Weights of a small contrastive image-text model.
Model: 14.7M parameters, encoder norm batchnorm, encoder activation prelu, encoder depths [3, 3, 3], encoder widths [64, 128, 256], text encoder width 384, text encoder activation relu.
Training: muon at rate 0.017, 18200 steps, batches of 256.
Rows from block 3 of the image encoder of a small contrastive image-text model, named by matrix and row number. Each number is 500 + 25 x the weight over its row's rms, rounded and kept within 0 to 999. All counts start at 0. Numbers have three digits each.
After each channel's rows are labels from the 100 images, of 14848, where the channel reaches its highest value: "place" is the part of the image that holds the peak; "peak on" is the class under the peak. Only what is clearly more common there than usual is listed. The data: drawn branching plants.
# conv: pointwise conv (encoder.blocks.3.conv.weight, 128x64x1x1), inputs 0-63

conv.20:470467532527504504488550557522508449463503491521491491479508486501493493487457482526506515484518531485510493568489499496523505498477510517482487470449490489541524468456514480488481472530478495
place: middle right; bottom centre
peak on: wood

conv.81:501471484487529475493536519528527487510518483486523539512507536537470543486510513500473427498496483502498473535497534492528495490541519482475477537547490508508523485464541506503518517547478503
place: middle right; centre
peak on: wood

conv.126:502478465479516514519455478449499483538503527525504524463548489477538464517535499500518456512541484511565520509538467503489500454502494488528493510480503511500511480511511536510515481481496530
place: middle right
peak on: foliage

conv.31:549514479452551530456522480521483492500548516490510488498525512490496464555466539495500489472480470528508543458498489505537469497501502514459492482504523523509487480535491482518513517491482527
place: centre
peak on: wood

conv.46:480533482521448489479474506520499522483472491509484491469505501511527481475468514471496477498511491486536534512503474486522441452505474494489501504508566492532522479504499473450476486526488559
place: bottom left; middle left
peak on: foliage

conv.117:473507517483496540524510509521498510510507513514483551507493502516455525487505511491495481530498469462494489530458533508483575523476489500494555490519486476448478532485452516508495508493498550
place: middle right
peak on: foliage

conv.107:529486537517531524490506498533508504472523472477489518463495511486504514510509478491488479495519479443510483512502555467524494521480512558480483489471539492462501535452516517474520453474474466
place: centre
peak on: wood

conv.101:500526485531468500508503494521572486508515486466494518457534491482514469537526510499458557521477509496518511500464498470498518544513477519492559538525523499500542518499495530483493526495483499
place: middle left
peak on: foliage

conv.12:516474506496500504498504477492473474515490508499518497468522492475505461529471446508503442525546467514473535488513536495470472526520526507513570513506485503546480473514529494482513529466496534
place: middle left
peak on: foliage

conv.7:469473486494488476551480511504499481480523519479495501509517512483559513530507484496481454516517498515574520487527492527474478495493472505498504477516532551528461466453494518503487495509495551
place: bottom left
peak on: foliage

conv.96:481521531490523538481520485490515504494517498473476485496517506437546493511515509446468513480501502512517564522481497522553495499523493481459486481526523564557513511499477500505491499499494514
place: bottom left
peak on: foliage

conv.26:536481503538474557556523498497529513467489499521459508502516535482471473504530487520488524451520518491523487526484496534499500473506463512504468479496531534477470469464492496466501520526494536
place: bottom left
peak on: foliage

conv.59:537512535513476533513481462532503509539491483483510511494515496514470500487457503534525520529486484454513527456505514492455481486520447485468493510484499455472532503489495513475561486527501467
place: middle left; top centre
peak on: wood

conv.66:515483494512525519458496513500450479525488476555509487494516488507554479521485530538456477505510519560503511495558493474468468498491507487553489471499493487508481479512504504499490449496490529
place: middle right; bottom right
peak on: foliage

conv.116:493494498512467494517475472520508497492509500466481489528502465490446507528504464557461518497528487526510535549505485555491460517527523500498551479544519540489511504476496470493519477516486524
place: middle left
peak on: foliage

conv.56:476479472477519529521575490489506512488525522540517520493522463517466515469447517511487474463508512455525511508470475494447521505513468490515539528508505488501496509464515462495491483501466511
place: middle left
peak on: foliage

conv.69:471555524492483480480485493533521477500554478505492487514512533521536519519548465494498496478494502482530483469484489486521519521555485460475502478471517541519513529506510485508441521484527530
place: bottom left
peak on: foliage

conv.11:539526509482474459479522499489481503494516521517478495515492465470504500502516471537495460430536530511503487530494465515463507515489470490532518521448541515495480484516499522461461472529474501
place: middle left
peak on: foliage

conv.72:523495505515469504477492505490501489534464477491472478481480538477542513519481514522499467462537521487553510518559491506509488447524476510528539494479503543494459523501507471507450518484523503
place: bottom left; middle left
peak on: foliage